{
  "model": "segmentation model",
  "dataset": "simulated stained blood smears",
  "train_examples": 195000,
  "image_size": 64,
  "crop_scale_min": 1,
  "horizontal_flip": true,
  "translate": 0.06,
  "num_classes": 5,
  "output_stride": 8,
  "arch": "repvgg",
  "norm": "batchnorm",
  "activation": "gelu",
  "depths": [5, 5, 5],
  "kernel_size": 3,
  "stem": "deep",
  "widths": [64, 128, 256],
  "init": "xavier_uniform",
  "optimizer": "soap",
  "beta2": 0.99,
  "lr": 0.0031,
  "beta1": 0.95,
  "shampoo_beta": 0.99,
  "eps": 1e-08,
  "precondition_frequency": 32,
  "max_precond_dim": 1024,
  "merge_dims": false,
  "one_sided": false,
  "adamw_lr_other_params": 0.0029,
  "grad_clip": 1.0,
  "steps": 7600,
  "batch_size": 64,
  "epochs": 2.5,
  "lr_schedule": "cosine",
  "final_lr_fraction": 0.1,
  "warmup_steps": 380,
  "weight_decay": 0.09,
  "adamw_weight_decay_other_params": 0.05
}
Rows from block 6 of a small segmentation model, named by matrix and row number. Rows with one number belong to one channel. Each number is 50 + 10 x the weight over its row's rms, rounded and kept within 0 to 99. All counts start at 0.
After each channel's rows are labels from the 100 images, of 14976, where the channel reaches its highest value: "peak on" is the class under the peak. Only what is clearly more common there than usual is listed. The data: simulated stained blood smears.
# c3: 3x3 conv (model.blocks.6.c3.weight, 128x128x3x3, each kernel summed), inputs 0-63
# c1: pointwise conv (model.blocks.6.c1.weight, 128x128x1x1), inputs 0-63

c3.33:59 30 61 52 55 48 45 58 45 56 56 45 34 43 49 48 59 32 53 48 38 65 35 67 49 49 48 44 42 56 38 54 45 32 51 43 61 39 53 25 55 41 42 47 47 63 50 52 45 58 69 42 51 72 54 49 44 44 47 50 52 55 51 52
c1.33:59 35 70 42 42 65 44 50 56 39 39 35 47 59 35 43 46 56 52 32 49 53 35 51 42 51 53 36 39 59 53 64 63 08 52 53 52 46 47 41 51 47 39 50 37 37 49 65 39 61 51 51 54 43 54 55 56 52 53 58 57 46 58 40
peak on: small cell

c3.52:67 42 32 45 54 46 48 46 32 64 58 53 58 63 53 50 58 40 33 76 33 49 60 48 69 42 42 49 52 42 51 54 62 46 51 47 56 63 62 50 41 51 33 34 60 55 48 50 54 59 55 48 35 57 57 50 56 48 69 73 63 53 53 52
c1.52:72 45 75 52 38 53 54 37 44 61 59 52 54 71 50 52 62 65 45 59 43 45 52 42 42 36 51 55 61 50 51 63 50 45 47 51 66 45 55 53 58 49 22 36 66 51 38 61 54 42 42 57 09 49 52 47 62 47 49 56 47 49 35 71
peak on: nucleus

c3.14:43 43 58 65 38 61 54 63 41 39 41 36 41 33 32 26 55 52 41 56 41 60 55 57 46 56 59 48 58 63 47 46 56 41 46 52 55 46 50 32 51 35 57 52 50 56 40 66 45 49 60 44 37 47 35 36 41 46 53 46 62 47 52 43
c1.14:43 42 55 44 48 59 54 55 52 50 76 52 45 41 04 36 70 54 55 55 52 56 57 55 43 44 39 58 55 44 47 39 48 63 55 56 41 33 44 36 46 33 58 67 54 56 44 62 46 54 61 51 42 43 23 52 40 48 55 62 42 39 53 66
peak on: large cell

c3.74:50 43 60 57 78 56 63 33 41 38 52 63 33 53 61 55 58 40 48 52 58 41 69 55 50 62 53 50 52 55 51 48 42 53 41 48 64 42 43 57 52 49 38 41 48 48 39 51 55 44 52 37 57 51 42 38 64 55 50 39 64 66 59 61
c1.74:54 38 49 50 67 36 43 50 53 53 56 55 50 48 50 52 38 46 55 37 47 51 62 70 54 46 46 42 68 56 30 52 52 55 54 41 49 38 57 41 50 59 47 53 51 37 40 45 59 50 48 52 57 63 46 63 51 54 47 42 50 47 46 62
peak on: nucleus

c3.73:51 31 60 28 61 40 70 60 44 73 42 42 68 41 35 30 44 52 50 51 52 59 60 46 54 48 46 42 60 42 67 56 53 49 46 67 51 35 53 37 65 53 47 42 40 35 55 59 38 57 56 56 70 56 47 48 44 41 77 47 44 37 41 44
c1.73:67 48 41 33 55 57 41 62 66 49 53 55 69 45 54 55 62 52 60 44 61 65 54 46 70 59 45 44 50 39 52 47 61 63 49 52 53 54 58 50 62 57 54 32 54 49 44 44 37 36 42 44 56 54 51 58 60 41 60 45 58 38 67 52
peak on: nucleus

c3.53:48 54 39 68 28 44 28 46 45 25 53 59 46 48 40 49 61 56 51 51 42 63 56 59 41 55 65 66 40 56 59 59 49 43 48 42 40 38 52 34 52 38 52 45 34 52 52 62 50 54 64 46 64 40 64 63 54 54 39 44 59 47 66 47
c1.53:43 63 49 48 40 41 43 57 44 48 39 54 51 58 39 40 39 53 58 55 71 46 58 61 73 43 47 43 51 38 56 64 71 40 35 40 53 51 29 38 45 51 18 48 57 57 49 55 48 41 39 42 48 26 65 50 65 28 48 35 60 56 67 50
peak on: small cell

c3.66:36 62 55 52 32 30 36 52 50 54 52 54 44 48 51 39 44 50 55 42 60 40 70 63 39 34 42 44 48 46 52 36 49 25 46 62 62 38 59 50 43 28 47 49 43 48 50 39 40 66 48 45 47 50 35 52 51 37 49 35 44 50 39 44
c1.66:44 54 45 37 58 46 43 46 34 55 45 50 55 49 46 51 35 43 61 44 68 54 48 40 49 52 77 48 45 43 49 55 55 47 34 16 50 61 55 11 37 47 42 51 55 45 53 51 48 56 38 48 53 62 39 56 53 33 50 68 35 44 56 64
peak on: platelet

c3.125:46 28 55 56 58 44 23 37 55 37 42 64 59 41 41 57 51 32 38 51 48 62 69 52 46 48 49 51 46 41 56 58 27 46 54 38 60 62 55 63 56 51 49 51 21 54 46 68 40 56 62 57 40 57 37 48 51 39 53 41 71 54 54 29
c1.125:62 35 56 40 61 49 66 51 50 50 57 54 49 73 48 58 58 49 44 54 43 47 54 53 61 43 72 51 52 46 38 64 52 57 53 61 54 61 39 37 63 55 48 52 38 49 41 43 43 49 62 52 66 49 43 38 63 61 50 48 62 55 37 62
peak on: nucleus

c3.86:41 59 38 30 50 53 41 49 39 47 51 48 60 49 57 43 47 42 51 45 42 65 43 62 47 74 44 38 49 63 33 62 48 42 69 45 50 41 64 53 44 42 56 48 41 53 43 49 49 61 68 58 36 67 46 53 47 44 36 50 55 52 46 63
c1.86:44 49 49 46 47 51 65 43 44 52 53 55 61 67 56 50 57 68 65 62 54 48 55 50 45 67 34 54 52 53 39 61 52 49 58 63 59 54 64 40 54 46 43 55 62 58 50 49 42 46 54 41 64 58 42 51 41 53 44 54 53 51 52 51
peak on: nucleus; large cell

c3.10:65 54 75 54 41 49 60 56 44 43 32 48 47 54 54 62 43 63 71 59 48 47 38 42 69 59 57 57 47 50 42 43 59 45 46 56 42 54 53 49 53 45 36 58 65 53 66 44 43 48 41 31 53 54 48 42 53 63 46 52 68 59 49 48
c1.10:62 64 75 46 53 61 46 49 39 28 05 52 49 52 53 52 53 57 59 44 50 48 33 45 55 51 62 64 51 48 52 44 31 54 46 62 49 44 43 47 60 45 43 38 49 45 45 52 51 54 37 48 64 56 45 56 44 34 39 49 48 50 50 55
peak on: nucleus

c3.7:53 42 43 43 48 71 44 40 49 50 55 37 42 44 62 53 42 58 54 44 60 60 44 54 58 36 54 48 48 58 55 32 40 36 38 41 32 55 43 58 58 55 27 39 47 48 47 39 59 38 43 55 72 43 50 58 47 48 47 53 39 60 54 67
c1.7:44 39 54 30 49 40 47 01 61 43 30 47 59 46 57 56 38 44 54 37 56 67 50 57 53 43 50 50 60 49 47 39 42 41 39 49 48 41 48 53 50 48 43 57 49 38 58 52 55 54 27 59 40 39 41 59 50 58 35 48 60 46 43 49
peak on: large cell

c3.36:48 50 35 52 42 33 52 48 32 57 56 67 53 51 31 40 45 54 36 45 41 48 52 57 46 50 46 52 55 49 64 37 58 49 45 64 20 33 49 71 35 50 45 49 43 40 40 41 23 42 52 64 53 36 52 57 58 39 50 47 55 60 64 39
c1.36:45 61 46 46 47 55 48 46 33 54 56 61 55 52 48 45 46 36 40 46 47 43 52 58 56 59 47 62 52 44 68 51 59 38 56 60 09 58 48 51 41 71 45 35 50 49 43 55 26 46 53 54 58 38 58 54 50 49 52 49 60 58 42 38
peak on: large cell

c3.84:54 55 49 32 52 50 59 50 50 47 64 83 38 55 75 53 45 46 40 60 46 43 58 40 45 50 42 42 54 53 65 58 53 55 41 36 56 51 45 54 50 82 58 45 44 59 48 42 40 63 54 58 45 48 46 67 50 50 38 55 50 57 39 65
c1.84:44 43 48 46 45 48 49 50 32 52 37 55 56 61 61 48 56 42 39 62 49 46 31 53 57 49 46 35 64 38 50 46 28 52 39 47 64 50 46 49 71 56 55 43 50 49 66 62 31 55 29 42 52 37 50 56 65 42 53 53 47 51 56 71
peak on: large cell

c3.98:57 35 47 55 55 51 44 48 50 62 44 60 48 47 49 40 62 43 51 69 58 38 55 78 59 57 56 61 47 63 57 46 48 58 46 40 63 35 55 43 50 52 49 42 78 60 51 40 51 42 60 40 58 42 42 67 41 41 50 31 51 34 37 48
c1.98:46 40 47 52 38 58 49 61 58 58 54 47 46 47 45 61 38 56 53 45 57 56 59 37 35 41 55 32 51 49 47 60 49 52 51 47 60 35 44 60 50 45 58 46 54 40 48 52 44 51 53 52 47 54 49 38 51 58 61 48 29 44 52 40
peak on: nucleus

c3.15:55 42 43 57 33 39 47 67 56 35 43 56 25 46 45 21 55 68 46 47 51 48 48 72 63 32 60 51 49 48 37 57 49 58 43 41 38 43 50 30 50 42 29 35 45 46 53 35 41 54 51 47 51 54 37 53 58 48 69 62 45 62 53 61
c1.15:50 42 50 41 29 49 48 54 52 42 50 27 41 40 39 05 48 62 60 49 68 63 40 54 56 55 57 50 55 70 55 40 55 48 52 60 61 49 37 37 42 47 36 46 48 42 69 55 58 53 63 41 51 42 34 49 50 41 41 41 37 60 61 66
peak on: small cell

c3.102:49 37 48 54 47 57 60 47 49 46 47 53 49 53 46 29 38 57 61 53 54 49 53 65 54 59 42 52 67 65 58 37 36 56 52 64 36 56 40 30 60 56 60 50 63 51 44 52 69 45 46 34 62 53 63 32 36 55 30 43 53 58 55 50
c1.102:39 39 33 61 50 67 52 44 62 52 20 45 52 53 60 52 36 60 64 52 51 61 47 49 51 52 45 48 59 50 33 57 56 66 46 49 61 69 45 45 59 67 57 39 53 63 53 52 68 51 40 48 58 51 55 43 37 42 42 56 46 31 49 50
peak on: small cell

c3.13:52 49 47 54 33 65 52 48 34 68 52 48 68 27 70 47 56 36 60 62 51 64 36 46 57 61 46 58 43 58 52 66 62 52 46 58 56 42 29 53 62 79 51 45 47 41 63 41 45 46 42 50 46 56 68 44 50 47 57 52 45 51 36 58
c1.13:45 47 46 51 58 52 44 39 56 56 48 50 61 06 63 52 58 52 43 52 45 56 51 55 32 71 37 36 61 56 62 53 68 53 61 48 55 52 50 41 52 50 48 48 58 49 55 65 43 42 53 29 33 52 44 58 46 49 72 78 65 53 51 54
peak on: large cell

c3.121:53 61 44 49 44 46 58 71 55 52 56 63 50 48 62 44 46 54 59 66 37 36 50 61 58 51 64 58 42 60 44 29 54 49 35 53 57 42 53 56 41 55 35 45 55 63 45 56 55 48 43 54 52 57 00 46 49 43 55 28 49 53 46 37
c1.121:50 61 49 47 42 60 53 59 62 59 48 53 43 48 61 42 57 54 49 57 50 60 58 57 56 63 32 77 66 50 52 31 51 52 21 56 57 46 47 50 42 47 39 36 50 60 45 49 44 50 60 53 35 74 31 40 58 54 59 38 56 46 41 39
peak on: small cell

c3.59:49 43 45 50 45 66 50 28 50 46 43 45 53 45 51 43 39 50 60 49 58 49 64 38 39 49 57 50 47 37 57 56 46 67 34 46 65 52 47 67 43 64 40 53 55 54 47 22 51 55 47 60 45 35 55 45 59 60 61 45 40 65 40 64
c1.59:45 37 50 39 48 63 50 54 48 38 44 56 54 65 49 45 44 55 68 56 52 39 49 67 56 48 53 46 40 75 58 48 55 66 53 48 44 55 55 50 35 48 46 44 55 55 54 40 49 61 40 60 43 55 60 57 55 42 47 00 47 56 50 61
peak on: small cell

c3.56:33 58 53 45 47 62 48 42 48 38 42 43 36 51 47 33 50 51 52 38 54 47 49 45 44 43 49 57 58 46 43 43 48 41 42 42 37 59 54 57 47 51 66 41 53 44 30 44 41 39 52 48 50 37 35 37 19 56 53 47 30 48 69 54
c1.56:66 57 51 52 51 62 44 28 49 41 41 42 62 64 57 45 52 54 60 35 50 50 51 47 31 53 43 61 47 54 50 59 52 54 48 47 62 45 47 49 47 63 65 53 49 47 41 39 50 43 47 58 42 51 61 44 00 54 42 70 38 59 49 50
peak on: nucleus; large cell

c3.44:65 53 44 37 59 60 68 32 50 54 54 46 60 58 46 56 31 47 47 43 56 60 47 46 45 46 59 61 53 41 50 52 38 52 46 56 61 51 55 55 56 59 37 56 37 70 43 51 49 54 49 44 47 52 44 70 47 53 37 50 44 51 46 78
c1.44:64 66 45 48 68 60 37 27 54 62 52 31 51 51 48 48 40 36 45 45 64 43 36 32 57 42 48 38 68 49 46 52 48 54 48 54 49 59 49 31 48 47 41 51 29 57 34 43 55 40 53 43 44 35 31 64 69 62 28 59 59 62 48 74
peak on: nucleus; large cell

c3.115:59 46 50 59 48 47 44 44 53 58 40 58 35 45 38 56 30 52 65 52 44 53 26 53 46 52 63 49 37 62 61 45 36 31 63 50 43 73 50 54 59 46 56 56 41 52 64 52 31 48 60 42 44 40 49 52 60 45 56 58 63 58 66 58
c1.115:41 55 71 54 43 34 59 46 43 50 51 53 54 49 41 51 37 41 54 56 41 46 42 64 50 63 61 37 49 66 39 42 47 37 59 52 48 52 50 64 60 42 47 51 34 34 47 50 31 52 36 49 39 54 45 40 51 55 66 50 53 56 54 40
peak on: large cell

c3.87:46 49 54 44 41 48 44 40 54 51 54 46 61 47 55 44 40 45 49 45 36 41 33 90 33 53 51 54 53 54 32 39 43 41 42 54 40 45 56 51 44 44 52 64 49 49 46 54 54 46 63 57 51 53 54 51 46 44 62 43 67 53 46 46
c1.87:56 55 47 53 58 56 50 49 47 53 61 37 51 52 51 46 34 52 52 39 61 59 41 10 41 49 46 43 52 58 59 46 47 47 52 46 53 51 48 52 52 53 54 45 36 45 47 39 52 45 40 59 42 49 47 33 54 46 50 42 18 38 44 62
peak on: platelet

c3.22:58 59 32 50 38 49 46 48 54 38 48 25 53 55 60 49 29 65 44 47 47 53 33 64 51 43 50 47 47 51 47 48 65 60 24 56 40 29 37 45 42 50 55 51 34 49 49 35 45 58 47 41 43 42 64 54 43 34 42 70 48 47 50 69
c1.22:48 56 35 57 61 39 50 49 40 36 66 41 44 35 47 50 50 42 33 44 49 53 00 49 50 43 43 48 34 55 55 51 54 42 51 47 43 46 44 46 49 45 47 50 26 34 67 28 51 38 43 50 50 43 50 48 47 48 48 53 29 38 55 51
peak on: large cell

c3.116:51 62 52 53 56 50 66 52 32 47 52 54 61 55 41 53 65 40 46 52 49 42 58 54 61 57 44 39 45 47 49 74 41 47 68 34 70 48 49 54 50 58 73 36 42 33 50 36 31 38 45 63 61 43 58 42 41 53 58 61 44 33 40 46
c1.116:46 53 53 55 50 57 56 52 40 41 46 55 49 41 58 49 51 43 48 71 60 60 56 60 62 51 41 42 63 42 51 63 30 42 48 32 56 60 51 43 49 44 52 56 51 41 70 57 36 44 49 56 66 52 50 51 51 31 65 53 62 55 49 62
peak on: nucleus

c3.62:57 50 54 47 42 44 46 35 42 47 45 38 61 47 43 51 77 58 42 50 52 35 49 46 38 57 61 46 38 60 48 27 54 63 42 62 62 49 63 47 40 46 47 52 55 46 49 58 52 47 38 33 52 44 16 62 44 53 56 65 38 52 30 39
c1.62:53 45 49 57 52 55 44 45 55 45 34 30 54 60 37 53 74 48 48 46 33 55 48 69 58 61 54 60 55 47 57 38 59 57 46 63 36 45 45 42 46 36 46 60 69 48 41 53 31 29 35 39 37 40 39 56 43 44 61 69 50 57 15 52
peak on: small cell

c3.39:62 49 45 34 65 71 49 59 47 42 48 47 32 55 58 47 41 51 45 56 52 60 54 54 49 48 61 50 46 64 44 36 48 50 43 43 61 33 32 42 55 54 37 55 38 43 55 43 61 39 29 48 41 59 56 81 36 47 27 63 44 50 58 53
c1.39:38 41 53 66 52 51 37 52 50 56 59 35 34 45 60 48 52 56 53 42 49 50 27 61 48 35 51 53 53 48 49 51 43 62 24 41 76 39 40 17 61 49 50 57 30 53 36 46 51 45 34 39 56 54 46 67 68 43 41 58 47 57 42 49
peak on: nucleus

c3.103:55 47 42 53 42 62 33 46 53 30 47 48 50 38 47 38 47 65 48 51 43 40 52 48 37 72 52 47 51 54 37 07 43 52 40 52 41 46 45 60 66 48 46 48 50 59 53 45 31 22 41 45 36 53 13 68 48 43 56 46 52 54 50 51
c1.103:54 57 48 39 49 49 37 54 46 58 40 62 53 39 55 47 52 62 42 51 45 53 52 50 39 66 57 39 52 42 36 27 58 55 36 61 66 55 55 42 80 40 66 44 54 46 31 47 29 54 36 55 31 57 29 55 50 59 61 57 42 59 58 37
peak on: large cell

c3.47:54 40 33 50 44 50 35 67 36 34 50 61 48 56 26 55 48 42 52 50 69 42 41 58 61 39 44 43 36 45 52 45 49 54 54 60 33 61 56 38 41 58 44 65 46 42 44 46 44 55 53 44 63 49 58 42 35 33 40 50 44 64 65 41
c1.47:49 52 27 47 37 51 45 59 46 35 32 62 47 54 38 57 46 52 72 48 45 40 52 52 47 57 57 48 50 56 41 46 52 75 48 64 66 50 46 20 53 64 63 69 36 35 59 09 37 42 58 46 55 55 46 46 53 31 41 53 51 59 59 36
peak on: small cell

c3.71:71 60 50 46 57 47 52 40 47 38 48 52 41 49 69 59 61 62 53 42 55 57 58 30 25 37 47 62 39 47 42 32 78 44 43 46 41 48 34 37 63 47 41 50 50 57 43 36 57 33 49 42 42 38 45 47 51 43 55 56 67 45 63 59
c1.71:46 46 54 56 60 44 55 46 41 54 45 52 54 37 51 30 41 51 46 47 47 40 45 58 58 50 55 57 57 70 46 70 46 50 61 46 38 60 43 53 56 54 61 77 53 50 47 51 62 66 55 50 44 55 62 53 47 63 58 51 58 59 64 46
peak on: small cell

c3.25:52 56 49 60 33 45 41 37 51 49 51 67 49 43 38 48 35 56 50 54 32 39 43 51 48 40 43 46 56 37 54 64 43 47 62 33 56 29 57 62 53 39 45 48 36 38 57 37 39 54 60 48 63 59 42 39 47 43 74 63 52 45 50 44
c1.25:56 44 56 69 39 49 51 52 45 51 48 49 55 42 48 47 26 47 53 50 33 41 37 52 46 00 45 29 48 33 32 56 51 63 53 45 52 51 39 49 51 42 58 51 39 42 72 53 29 58 58 46 45 56 50 52 50 47 71 62 39 48 53 48
peak on: small cell

c3.107:47 53 34 50 46 54 46 45 71 41 50 34 67 39 36 45 59 59 47 41 39 41 43 57 36 62 57 53 46 52 51 53 59 57 50 44 50 53 63 42 38 54 56 61 67 55 44 55 75 42 51 53 37 52 39 44 53 47 45 50 35 64 52 56
c1.107:49 47 53 57 52 31 49 53 64 49 62 44 39 45 50 48 59 45 43 37 51 46 44 55 46 47 61 58 60 46 41 34 38 53 51 42 49 43 45 42 56 50 46 44 42 54 46 43 48 45 44 54 39 42 39 55 37 56 52 59 54 61 46 50
peak on: nucleus

c3.110:50 64 56 41 55 56 45 40 44 52 45 48 40 51 60 34 62 51 66 34 52 59 52 29 35 56 41 49 45 45 44 46 53 39 24 45 60 44 52 52 51 51 39 50 55 44 46 45 44 41 47 48 45 51 26 47 56 46 48 43 55 46 51 61
c1.110:36 59 53 35 54 43 57 55 36 48 47 51 46 43 38 52 51 46 56 40 60 60 54 34 49 75 45 54 36 44 60 42 57 31 36 49 52 33 35 71 30 58 56 51 60 32 56 35 61 53 52 57 44 46 26 54 60 36 54 32 40 46 58 46
peak on: large cell; nucleus

c3.101:62 66 41 49 53 20 49 61 72 35 48 47 44 59 70 55 52 44 46 53 29 63 45 62 60 58 65 50 39 64 63 41 48 65 44 60 46 22 50 63 50 33 68 47 48 44 58 38 55 53 52 53 46 52 25 53 43 38 42 58 62 43 44 42
c1.101:51 50 41 37 46 37 36 55 43 44 38 34 47 52 63 45 45 34 33 33 50 65 34 47 51 52 48 49 47 53 53 38 52 61 50 64 45 35 38 48 63 40 56 54 46 51 55 64 44 48 48 64 55 40 14 47 53 61 53 44 56 41 57 33
peak on: small cell

c3.112:55 62 36 49 64 56 51 37 66 50 59 58 62 55 51 40 49 48 39 55 56 57 49 33 58 58 45 48 59 44 53 62 48 51 37 44 44 49 55 61 46 63 59 46 50 55 39 57 55 53 67 40 57 46 51 53 22 55 80 51 47 50 44 59
c1.112:33 66 48 48 66 72 45 50 69 51 55 56 56 48 57 43 36 46 47 38 45 36 59 45 50 56 46 56 45 51 50 48 60 30 48 54 60 43 42 25 48 61 45 33 69 59 42 48 50 46 40 51 52 44 48 53 21 46 55 57 49 40 51 57
peak on: small cell

c3.28:41 36 39 46 42 47 60 58 56 42 59 47 68 50 49 50 62 61 26 39 55 33 55 36 50 46 51 51 27 56 56 70 50 39 53 71 40 47 48 44 31 44 39 49 53 51 39 55 53 72 64 52 42 49 59 57 51 48 53 47 46 55 51 42
c1.28:52 39 32 53 50 59 58 44 50 56 55 59 65 61 44 51 53 48 49 45 52 64 62 53 56 56 46 44 03 48 41 53 64 44 45 61 32 56 39 39 41 53 53 43 66 39 43 60 60 52 70 32 63 44 43 59 47 52 37 57 51 42 60 56
peak on: nucleus

c3.108:49 51 47 39 62 36 59 53 65 50 50 66 43 60 44 51 27 60 49 60 37 63 48 66 52 30 55 33 41 37 50 47 37 36 33 61 64 42 38 46 58 46 50 55 39 31 52 57 47 34 60 35 31 43 38 55 64 42 46 53 56 46 54 43
c1.108:55 64 50 53 54 57 54 41 73 44 59 37 46 54 33 50 49 55 54 63 26 61 67 56 56 57 58 54 51 58 40 47 46 42 57 71 46 47 49 50 58 35 64 72 49 47 43 62 27 47 66 44 49 53 52 72 60 55 42 48 48 54 71 66
peak on: small cell

c3.1:60 25 43 47 62 45 58 54 46 49 42 33 37 46 60 50 46 51 63 45 59 60 47 50 44 66 42 74 32 48 50 27 54 64 60 51 50 40 56 59 51 59 42 52 49 35 59 54 58 41 24 57 69 27 46 57 60 40 36 45 33 47 47 49
c1.1:52 14 50 45 51 58 49 38 59 52 31 24 49 54 51 52 35 56 63 37 46 45 45 55 54 61 40 66 44 53 53 32 45 45 53 64 59 54 52 50 34 42 45 48 43 33 67 52 47 46 49 50 59 28 53 60 48 41 50 46 22 53 50 46
peak on: large cell

c3.64:61 61 60 48 39 70 54 38 39 55 64 42 55 47 57 50 41 46 57 56 57 65 36 37 72 41 65 47 54 43 54 51 51 48 52 54 64 50 54 35 45 52 62 63 45 50 36 46 47 57 49 38 64 40 56 48 44 49 55 60 40 53 30 33
c1.64:50 54 59 41 41 60 58 53 46 53 45 40 53 53 56 45 73 57 53 45 51 54 57 47 65 40 55 63 60 31 72 51 56 49 40 44 59 61 38 45 51 58 54 54 48 54 40 39 55 58 34 39 59 36 53 46 56 35 43 59 56 47 50 47
peak on: nucleus; large cell

c3.8:35 60 55 61 49 62 50 51 43 58 64 56 52 60 28 38 56 46 57 55 51 36 48 38 43 36 42 40 70 67 47 43 35 43 55 50 52 53 44 55 48 39 55 36 61 57 50 63 52 56 45 58 49 58 57 35 34 56 57 50 58 49 41 45
c1.8:59 54 61 53 62 58 58 59 14 51 39 40 43 65 45 60 48 52 51 56 27 52 40 47 53 45 49 49 49 72 46 49 46 59 51 46 39 24 67 30 48 42 58 55 69 51 51 59 63 46 51 64 53 42 54 56 43 61 42 50 27 52 49 57
peak on: small cell

c3.4:55 58 42 42 19 27 46 42 56 44 45 30 43 47 66 55 59 54 55 40 53 74 47 45 51 50 58 53 42 52 58 51 62 64 39 45 67 47 54 64 43 54 45 48 53 33 58 35 65 29 30 49 45 31 67 39 56 36 36 50 63 42 54 52
c1.4:59 28 45 32 02 39 43 44 59 40 53 40 46 56 32 41 71 53 46 35 53 58 53 38 52 42 37 45 36 72 52 47 46 51 47 48 57 37 52 45 62 45 35 58 56 38 50 42 46 59 41 65 42 46 62 50 45 50 46 46 55 42 67 46
peak on: nucleus

c3.96:32 44 46 48 50 56 41 32 46 56 55 42 64 39 45 48 49 62 59 54 47 45 51 35 49 52 57 49 56 51 54 54 54 53 25 67 50 39 53 31 36 55 59 51 29 42 40 38 45 67 53 40 35 45 48 51 53 49 61 44 55 46 47 46
c1.96:39 44 47 40 57 43 34 35 58 39 55 55 43 40 44 46 72 47 59 59 47 47 50 35 53 54 37 65 46 53 50 38 47 50 48 47 59 40 51 48 56 52 55 48 46 41 53 48 51 56 56 36 44 59 52 46 54 45 47 37 45 60 47 41
peak on: nucleus

c3.51:44 41 42 47 53 59 63 46 59 66 67 52 54 51 45 48 46 34 58 52 59 57 52 29 54 64 44 43 36 48 47 57 46 51 61 56 59 52 54 45 46 44 71 33 45 53 49 56 59 54 46 36 48 43 49 32 38 44 51 43 42 38 47 54
c1.51:37 54 48 54 48 50 59 49 53 53 52 52 47 51 50 48 50 45 49 57 60 53 55 49 52 63 49 43 35 40 39 48 48 49 56 53 45 54 58 49 58 48 51 35 56 58 59 47 49 43 53 00 52 55 54 57 37 45 45 60 56 45 54 56
peak on: platelet

c3.23:44 47 61 47 55 47 51 42 53 39 53 51 40 65 38 47 39 31 56 54 43 42 47 29 49 70 49 55 39 53 43 39 51 42 69 52 50 51 49 61 47 44 44 53 56 37 58 53 62 47 40 55 39 54 50 34 71 39 24 51 55 48 57 34
c1.23:37 55 60 54 53 50 52 49 58 38 46 64 63 59 58 49 55 42 53 48 56 42 38 00 44 54 41 68 62 65 46 40 50 54 67 58 46 51 58 48 43 31 49 64 45 54 33 54 53 58 56 55 39 59 41 41 62 46 28 64 44 52 45 45
peak on: small cell

c3.6:65 60 59 43 73 44 37 41 42 72 39 65 36 45 46 49 68 60 65 38 63 60 54 44 54 46 50 58 47 48 48 46 33 52 36 56 65 47 42 56 71 53 38 56 56 61 56 35 55 44 42 53 47 56 49 48 59 57 57 57 68 67 50 58
c1.6:43 53 65 49 53 31 26 53 60 64 49 51 59 51 50 63 42 52 59 39 52 66 53 50 67 24 64 52 39 48 54 67 55 70 50 49 57 48 54 55 47 53 53 47 56 42 60 40 50 45 45 40 65 46 64 57 76 68 71 53 52 35 41 47
peak on: large cell